Weights of a small image embedding model: norm layernorm.
Rows from block 9 of a small image embedding model, named by matrix and row number. Rows with one number belong to one neuron. Each number is 128 + 32 x the weight over its row's rms, rounded and kept within 0 to 255. All counts start at 0. Numbers have three digits each.
After each neuron's rows are labels from the 100 images, of 14976, where the neuron reaches its highest value: "top examples" is what is common among them. Only what is clearly more common there than usual is listed. The data: procedural textures in two colours, tilted and lit. In brackets: how many of the 100.
# fc1: MLP up (model.blocks.9.mlp.fc1.weight, 1536x256), inputs 222-255
# fc2: MLP down (model.blocks.9.mlp.fc2.weight, 256x1536, transposed), outputs 222-255

fc1.683:202072117101138135084163134091124121142178178136131164133185125172102150087094168084139163109092128065
fc2.683:065184109141110143134112129093139087138115122131102122132152126177146150109177192096071179103121105112
top examples: yellow (47); ground colour: yellow (45); white (43); ground colour: white (42)

fc1.175:115076152133059155060140136149095134115117168120103176140110111165143112135116150103130135085163174087
fc2.175:120158134132145100189120126115155133166108105103123014133142119063155139126126088158106105108085108110
top examples: purple (52); orange (46); ground colour: purple (45); ground colour: orange (28)

fc1.560:166132085104099137079157099127163124093180135117117134138167110210088108127110133079103159138065147069
fc2.560:081185146123158120103117166083088086157112152117164156133074106154118125137128138125133100118221128121
top examples: white (96); ground colour: white (96); pattern colour: blue (35); pattern colour: purple (34)

fc1.514:155131115123130135084144085090077157118132158142079142133151165172067085130115134127142137116122094139
fc2.514:082111126133114119108139161181143087096128141147134190154116101126121131108108173126112126145114151162
top examples: green (77); ground colour: green (75)

fc1.740:160148153071137156072130177187087142094113150136107160057159114198125117139136188127163175122136108128
fc2.740:167170144108156098135102107159140088185099174120176101123128127035128140115130084101203053107131132169
top examples: green (100); ground colour: green (100); pattern colour: brown (30); pattern colour: red (25)

fc1.749:157118083068112166101164113129114142133192152118079148165195132147102098065141136059121173088102137075
fc2.749:085185127152121145121149130081158070158123120109119103121179072184129126155126181123115143148142115146
top examples: yellow (75); ground colour: yellow (73); ground colour: white (26)

fc1.742:144194143115158107143112092179106111162152137120157075089138122176120145115106072187213063150048088138
fc2.742:110225130159121158102136125134174058116151085138178110139105129075107119140134097144232137139127097134
top examples: blue (100); ground colour: blue (99)

fc1.117:138058086101066150147119156143110178183117170100116165154147125134105152157087143090094078143195115172
fc2.117:094091123114149100099143088128100116086113154179118118144097086074097172078133152152157099169146133071
top examples: black (77); ground colour: black (56); pattern colour: blue (27)

fc1.119:075173194085128104174142118133136176150096180160159150179159137101179147080091114080094103166154154144
fc2.119:097137137107116133098109139132135085104154143149196179178105108123094081106102197161126121092149082090
top examples: black (85); red (73); ground colour: black (60); pattern colour: red (49)

fc1.90:155109132106121116116177122109094108138191126109100148158180110170098131117074192109125161107086119079
fc2.90:039214114125121127070125123063123055116132125145100150148176127146129131135137203110091152097132122089
top examples: white (100); ground colour: white (100); pink (46); pattern colour: pink (46)

fc1.25:105092119118057134121143100169169134077137145120070171083162142136152165095070140166074093136111130110
fc2.25:138100131105153113189118155162068163230112154156110114122141151134130125113208168137078158118195160109
top examples: teal (81); ground colour: teal (70)

fc1.250:111126161155118113184101080078152174092187139133084098166149158137154119135088120142073133114129112096
fc2.250:159141092162084133121096149146145134158105107080113102185130080154080073145150142103083171176143073112
top examples: black (76); ground colour: black (60); pattern colour: pink (26); pattern colour: red (25)

fc1.539:155086172087146111069149148118133069126084110186084180114093144151135105112136154109073190104081173111
fc2.539:166155138122112110168136108117140153166145151121102059085092130051140155092167172144133055124133152160
top examples: brown (76); ground colour: brown (75); pattern colour: red (33)

fc1.387:111094176121147095157110173148098103097118141119146188132102117118120105138166099120125141131174175177
fc2.387:084199149146113120073144101085115142189160123094075097135154101128122131119109167126111085111130106106
top examples: pink (35); ground colour: pink (27)

fc1.759:103115093062121143124183136131077147054146149121152186161100144192149163126126169135133091138154163075
fc2.759:120162128152112097159142147146137126155121116161103037138123138070100095096201150129108131090090169083
top examples: black (64); pattern colour: black (37); ground colour: black (27)

fc1.500:179072153112112152071130163170070135075179148079125153140119135138160146072083124101073147170159138114
fc2.500:116153116119126176102143122128183122132155092122145079125127074083111087087175134132145120151136164140
top examples: blue (41); brown (41); ground colour: brown (39); pattern colour: blue (34)

fc1.294:105147130171072176148083171103126145152165154120100168088109113169081155123114139165135120145162171102
fc2.294:179160101140119152160091137121184126135127089156100000163130094120122138140175139071138158122102152112
top examples: orange (74); ground colour: orange (70); red (58); pattern colour: red (58)

fc1.456:126086089101154120097113162147130116147125160111102109159175092165091118137085112104118130117130102159
fc2.456:103096109075165163083128083108168137089163140114117140166111162078138142117087174085118061097129124093
top examples: ground colour: pink (27); pattern colour: blue (26); ground colour: purple (25)

fc1.136:064117089151067116129117165111151177101113084129167127122105180145128134148106121061088094147134105164
fc2.136:136188065146125186189120110182138137171126148103105047144079109107137136081134137074163178087084165156
top examples: brown (84); ground colour: brown (82)

fc1.143:134120153141163144158129173118134118103130109148159133143131127198103108133161199109121211145109178143
fc2.143:067107113108103127158143137147147056142129129149115159109132130040136124128204156143052086129146133124
top examples: pink (82); ground colour: pink (72); red (50); pattern colour: red (50)

fc1.109:102162086135131118123193146067126074147100111152115182102142153185108081103142129156080146157137172128
fc2.109:151136132132159110186141180130146115151113161102129121146153099155116103098179097145118145120100113111
top examples: black (98); ground colour: black (76); pattern colour: blue (29)

fc1.254:103080095120080094145090109127092136100076070139112166119077186149138131127093165071145117095106154172
fc2.254:108097138120143112149116157129069125136137074081089129161149068102117158141108118189118147128111101134
top examples: blue (42); pattern colour: blue (42); ground colour: brown (32); ground colour: purple (32)

fc1.299:173089167152135124140104114101095152152140143102181123133158110209066113140098150128192196119106146161
fc2.299:121072130134128145209125146129124137177149116174197176161048154084117127128173082135109127138175151124
top examples: grey (82); ground colour: grey (79); red (53); pattern colour: red (51)

fc1.253:142161134144158108128130150112098109115144117110144142119135122233122094114137166119175189141082137129
fc2.253:106049146133126123136148134171154094161118126174073158130158109082113152127170166134010124102129134112
top examples: red (55); pattern colour: red (55); green (40); ground colour: green (40)

fc1.244:194095149156147124143141117096142130147121159132170088162185110203077124120116135137160184144097141160
fc2.244:097081121122150128230130126183138168202114125126141127115038158120137148137154120123101114129132104148
top examples: grey (65); red (63); ground colour: grey (38); pattern colour: red (34)

fc1.28:153080161108109080064181115169095100102120133157153158130178145126157135136167173182116102099087142180
fc2.28:096169133146167129118160175127127121159159090107099071077133169069082076147163149097119108151148123118
top examples: brown (45); ground colour: brown (37); pattern colour: red (25)

fc1.434:199080128112122140107171120147103109127182146137103153120192100165131117108089154114159128112110140079
fc2.434:072195110142130136138122133076148105157131112136120128147147118173139136144177167110080189118141131117
top examples: yellow (46); ground colour: yellow (45); white (44); ground colour: white (43)

fc1.667:109131115134072106067173142134135120096147139149120169116108169183126124177088130123084063119105101101
fc2.667:119117139131144153165157138099120157116141149132107049128212156104154160130142135110081193132111165100
top examples: grey (64); ground colour: grey (63); blue (62); pattern colour: blue (62)

fc1.195:138140127074104118090147135130167068162182180178147140130135115099191124157157148102103181156162108141
fc2.195:183139144162160131142162144119166106139132146187106044120104129184114179155122133106153124141104147128
top examples: ground colour: brown (30); ground colour: grey (26)

fc1.470:149131157140119138124126106135133104107146130160137160125180173144087128092181126123129155152101173123
fc2.470:125159152129151108172094124173102184175120148099072048154093108106094156120168179135068010101160124128
top examples: yellow (64); ground colour: yellow (62); purple (50); ground colour: purple (33)

fc1.60:144133133136149141116147149143121102090168116108131103094115098204124122091134179131130163164127166141
fc2.60:131161129120121127098124137107138058111130143134214162135084139065123118141191053132156083115135123119
top examples: pink (99); ground colour: pink (90); red (46); pattern colour: red (46)

fc1.374:148096106088143087115125109090133124136132142134082237170149088191170092086150149150138118123168111162
fc2.374:156131106141109110119147154174097164142153104102140073128135147105133119148181136120130113149116158151
top examples: orange (37); pattern colour: red (28); ground colour: orange (28)

fc1.556:137093122047103118112125099167127163139151201151113155113159117135115141107140129095128158072135169064
fc2.556:129150133140115138136152109089147095134123143097135071134217088199111139125137187126119192140086129144
top examples: yellow (97); ground colour: yellow (97)

fc1.502:133126163117125117122088126185093090162130127129124151133075109130178134176124134162151110098139107101
fc2.502:094087152138123101163114167158137193113157121133098165121062117093154139111121109152053128117134125123
top examples: orange (99); ground colour: orange (99); blue (49); pattern colour: blue (49)

fc1.664:138073087123087148088116086139116130090149151143080171128116116107130066118142108097139099143157109116
fc2.664:112139139132124144175114121174134195179109157094084032147120141095140111133107132134140067122099141152
top examples: blue (63); pattern colour: blue (63); green (54); ground colour: green (54)

fc1.691:079133098115067142109161124104118111048147130114057195114151136136135121094099182157079123176137106127
fc2.691:220095128107156127135116138161121125196109147151102079123202136106121126127137118145143159132119154119
top examples: teal (58); ground colour: teal (50); white (37); pattern colour: white (28)

fc1.184:167150098132086135144108097094158174131083104098175178162124175119114104080110135155166142177171156166
fc2.184:197145111107136113147150157082150165133116135086115060127100053142084129155178094117151087068065133195
top examples: teal (43); ground colour: teal (42); pattern colour: orange (31); pattern colour: red (28)

fc1.258:101105195119117121141102166170087124138135117136113144120065153174156088139187129145149153095147196164
fc2.258:079219113131126114085142137116164115163118120071090089109128124095134122121134147116131085143091130138
top examples: orange (88); ground colour: orange (64); red (46); pattern colour: red (45)

fc1.503:076155160149068100096112098127128126143130094147106122101149131106067087144165112145091071123088076138
fc2.503:078144129119102124123120098128121129020128132138091172111212149136126135125164217101071242126102129147
top examples: red (74); ground colour: red (73); pattern colour: blue (27); pattern colour: white (25)

fc1.633:099106151107090152106182113116131140086113144145104164120166147124113138113148124077075217085135169137
fc2.633:104185115152129155089132125148118122238129096108093060113092128090133122130169160114135000128126119137
top examples: teal (97); ground colour: teal (95); red (37); pattern colour: red (36)

fc1.165:097167122130080165159171098100134096078164104117160158151155157155082111097114103192132126159183158112
fc2.165:122170134138120144159137178173084161161140074138146016148143156166185135154123118136156147174123103118
top examples: orange (41)

fc1.577:119093100102134095114156107095138144070121155133138183079108097171109140081101118118148164165159145114
fc2.577:136111095111125167112125149085090113096106105162139058153097114102147153122178122141119139163134151103
top examples: blue (38); orange (38); red (37); pattern colour: red (37)

fc1.298:127093138081095132107146093131117105122159181084100164126162132171108087111142137096136131101076158081
fc2.298:132127117121142149168126133091105163115130132110085138132178110204139101132204216142106214133144144143
top examples: yellow (100); ground colour: yellow (100); pink (63); pattern colour: pink (63)

fc1.425:168151176110123138115143136159081103131107126133153072090142134191159146168108139170199099172116125136
fc2.425:211148123120138129161118107152135090127135131154206109127131141096137120132110078134255175150097127145
top examples: blue (62); green (58); red (53); ground colour: blue (52)

fc1.277:098073146098089117106118160122080124124113184161113166113162085127164164117128124074133159117183087105
fc2.277:156144093135121079164127141167168108183148117124127065144145114085114116148186127124112121126142107146
top examples: green (62); ground colour: green (60); yellow (44); ground colour: yellow (26)

fc1.383:124125128135148171136135181109090109121152112108164105120144127196126111105126178109119188155098183151
fc2.383:092120139126106134136140141154156078148136137157141176119095126061140132130170106155067108135132127111
top examples: pink (93); ground colour: pink (84); red (64); pattern colour: red (64)

fc1.247:108117139142064113128116119114145177099127170166069160099147118104101102101170113102096163092129158131
fc2.247:108216118146123146106132132160103134204139119083061043113080167140127109123230183130133030140173146150
top examples: purple (100); ground colour: purple (98); pattern colour: black (32)

fc1.540:135121148110072099133112073129095149111156138179148143134137134134080087156147079113116089106107092113
fc2.540:139084143102116110203125153135092203166143127072114072113086132155126120150107124137136145119172125120
top examples: grey (97); ground colour: grey (97); blue (64); pattern colour: blue (64)

fc1.40:157093163098130157117132163088107095073148111140132139118180129194073097110152168125176144160068157076
fc2.40:108057125109099095166132139109145145172130164149122089115171128161120154096180180117028119112122139119
top examples: yellow (100); ground colour: yellow (100); pink (39); pattern colour: pink (39)

fc1.639:110078100079150165156128178131103131082151113153109148113084165161168145114109156099102202180113193132
fc2.639:145131113132121137145134134116143103085094120080151120119143115069162156109157071127150074154102131170
top examples: pink (100); ground colour: pink (99); red (42); orange (42)

fc1.101:151088122122151109104102100090081106151137167150164139148177159169061121131144126086158159082111142134
fc2.101:136054122126145155214110147141156166126142124106101087152147133146147131145158138105044171141123154104
top examples: grey (81); ground colour: grey (81); purple (39); pattern colour: purple (39)

fc1.366:119082119144053124105116095122110121107166136109132185126140109120103100163133087086156151125107131126
fc2.366:140101147125131140195125145160138225121122140121072091125100148163115136134126105150129142124131141111
top examples: grey (93); ground colour: grey (93); blue (77); pattern colour: blue (77)

fc1.126:168106137099147108094133165114165082078141119159137160123112115178176134096080101170075103144074093170
fc2.126:128142169126076150104134185197083168169170101144164068163156111154154139145170130099127147085135164144
top examples: blue (71); ground colour: blue (62)

fc1.701:175096161133124153175138115112168136151190087140125085101149180196162164089123098074115196108105079172
fc2.701:064078109180121092118145116117146096068108121106117194103121131131139114100087193141135089153178142122
top examples: grey (87); ground colour: grey (83); pink (73); pattern colour: pink (63)